A small CTC audio transcriber, trained from scratch: 1600 steps.
Rows from block 3 of a small CTC audio transcriber, named by matrix and row number. Rows with one number belong to one neuron. Each number is 128 + 32 x the weight over its row's rms, rounded and kept within 0 to 255. All counts start at 0. Numbers have three digits each.
After each neuron's rows are labels from the 100 clips, of 14976, where the neuron reaches its highest value: "peak on" is the class under the peak. Only what is clearly more common there than usual is listed. The data: Morse code for random letters and digits, with fading, noise and interfering tones.
# fc1: second MLP up (model.blocks.3.mlp.fc1.weight, 960x160), inputs 108-159
# fc2: second MLP down (model.blocks.3.mlp.fc2.weight, 160x960, transposed), outputs 108-159

fc1.518:105138183153122110157175135168098146143122137086147047180088133105181050104119104121114131067098107184179107169149106187142173150085116088188151143094141124
fc2.518:206142110163103152131143098132126145130102142140153172095126118123132242191169163157124180087096154127108097127134150117132107164134070131079116116128122175
peak on: gap

fc1.685:128178125101136088129199105099142142126123167097137086156139199142141112171121108115115067137144155174169196133167135142067125174094095059125084098118127106
fc2.685:122099118134062143149108085132179144116177157097178167098114048175120155104085164155080146137138113082097114105110107108162113157122162118095166082126114108
peak on: gap

fc1.690:100129122090125169180120185097145108125146101145113145086144125152142136130159131121178126122148146098130141110199062151126102205113156139096097156142144189
fc2.690:111103133104081167112116144155145142107145147181081071201122128120159141152118136117130061092165107133054149102072113116123178080099181164104134127161119082
peak on: the character "6"

fc1.461:117161133162170171119151110145167090126139167117140110136223160101142124086111187136135087183079147134144084198168125142123157083169085067065126159107150152
fc2.461:092121119107126166151070100081187121174121105131123188132118123096155097182141101134080106100141125144138158114108094122196153113142218143158093127117099154
peak on: gap

fc1.467:084137103143095183120152098118135130166110141131156119092159089191174141178120159074118084153116144143137119154158173152149065128107169095154123130135144118
fc2.467:136166171108193104152105155165130123078165221174104069110061120090102121121091083141107112129110091096134135101088161128144144126141125135136148157128097111
peak on: the character "e"

fc1.527:132143102165126175150156132140101075104130176128077127099118155109123088085094146171130135139156099117151150091111125094185078079100175162118117177121073095
fc2.527:129126099130108084132126085091150161143091116087133075105077066139103183149128067080126138112128173141125080119141083119093165153120113132167150117118073128
peak on: the character "e"

fc1.18:081118104216131055148175162147074123130186131144151156103103105118116129159136141075155098124109144152201141110119122122144161173097145060182146121149124085
fc2.18:100102169112143125168101057103135165131098120105049130129097172082122122095140094109101117123166149095119072118151122143146126084105132185093092185110150164
peak on: the character "t"

fc1.300:085088162107167099137096189142148115078113210156163147127176119128114129118080211089145135099156093171066165116137161186171114096163107166135167128154131140
fc2.300:134121161097111101120215096165147139157154102118105175101147118098084150163119163151109084169104156090111085080064114116112115167123164104140113162108142106
peak on: the character "q"; the character "7"

fc1.550:131118107167119103164111158181119174159104079160139160080143103125161121117135138147166148162185103174164085106112184132172165140153140162123109088138095062
fc2.550:088060148119139131167132129072141102146146092117079105130145152137072125178103166153144148099130140136068140145200143124080100084167071143121081126098092111
peak on: the character "e"

fc1.114:125085127131156103146108153115182148139151140142076151105098141134119161188106073137130094090185127080118146186080104101125089100100150150120171140163130144
fc2.114:099187116141124184173212112101100078140126124116096134129197109112130109152134166176128144127101121149148149099113134086074130108142137108167120094126070075
peak on: the character "e"

fc1.43:125112115175101167077182143167153155149138207140106088159131055135110171158139111081110113081177110128112167188131145122137096154147112132124099145117166085
fc2.43:203204108161133105101112115111126162052160139138140117094126098105154041124100127125123154183113118092149076102143100126092124127086184193075219123130123094
peak on: the character "t"

fc1.432:076113202078152117120126136119092117164141186150138136097092148117149109140117114117145062087058117094135147117087182108113076118122129170136131135197171110
fc2.432:131179182131114115109122151104129063112123111169127172101128132099157109111139141099106109176173130123204079143063147112175142119092162115146203152144083111
peak on: the character "e"

fc1.178:155200139135139154162154094107108114130173113097141147122056137172073139099101108127155090118087175146170143064148134118114163102143135128142139216164116105
fc2.178:110107174124171136106126113126087148167118156124086144131146126082129093130106136149117136189170051172161058212110101147057086126067130099112121054137157152
peak on: the character "t"

fc1.469:137085112099161157154089166159134187159091112114167154143149088094100117159145143105111148170147179150103113139075160164157159151106159108186151131138108112
fc2.469:097138111161158162158145181159129145180130141236165132101076148101126150180118113185158148144135110116155193152153133117148141121119080145098122167078086078
peak on: the character "e"

fc1.456:090159137188114074059093063116170157110108104077101159167139147159084134147167050107194138118165098146093120181093148147099136126068184121166123132129118060
fc2.456:116167121134151118129141153099164064117121097158182112097172142148187108139110163136106139110112115125141168129129154118118152109140164159085171070149133158
peak on: the character "i"

fc1.407:153080120057136136043115105159165152108115099105090084169100124149151158182143113062080122137127072122141152156096188109185080155098166147140117128130107105
fc2.407:173135146123126125147143158102176095080156098161180151127189154112090056093094120160194137152169195137071159082110086078138095144134122117114158104194149159
peak on: gap

fc1.586:158068157173129092134193136075123068082110123097134099172143099075095113145179106135151123128104161114089125162128119091151112145115119154097109080062149188
fc2.586:110149147109099150079089159188123182162120146099118090103122155145132182109098147137134172132129108094093114082103147107096161134150158121161104145122122106
peak on: the character "i"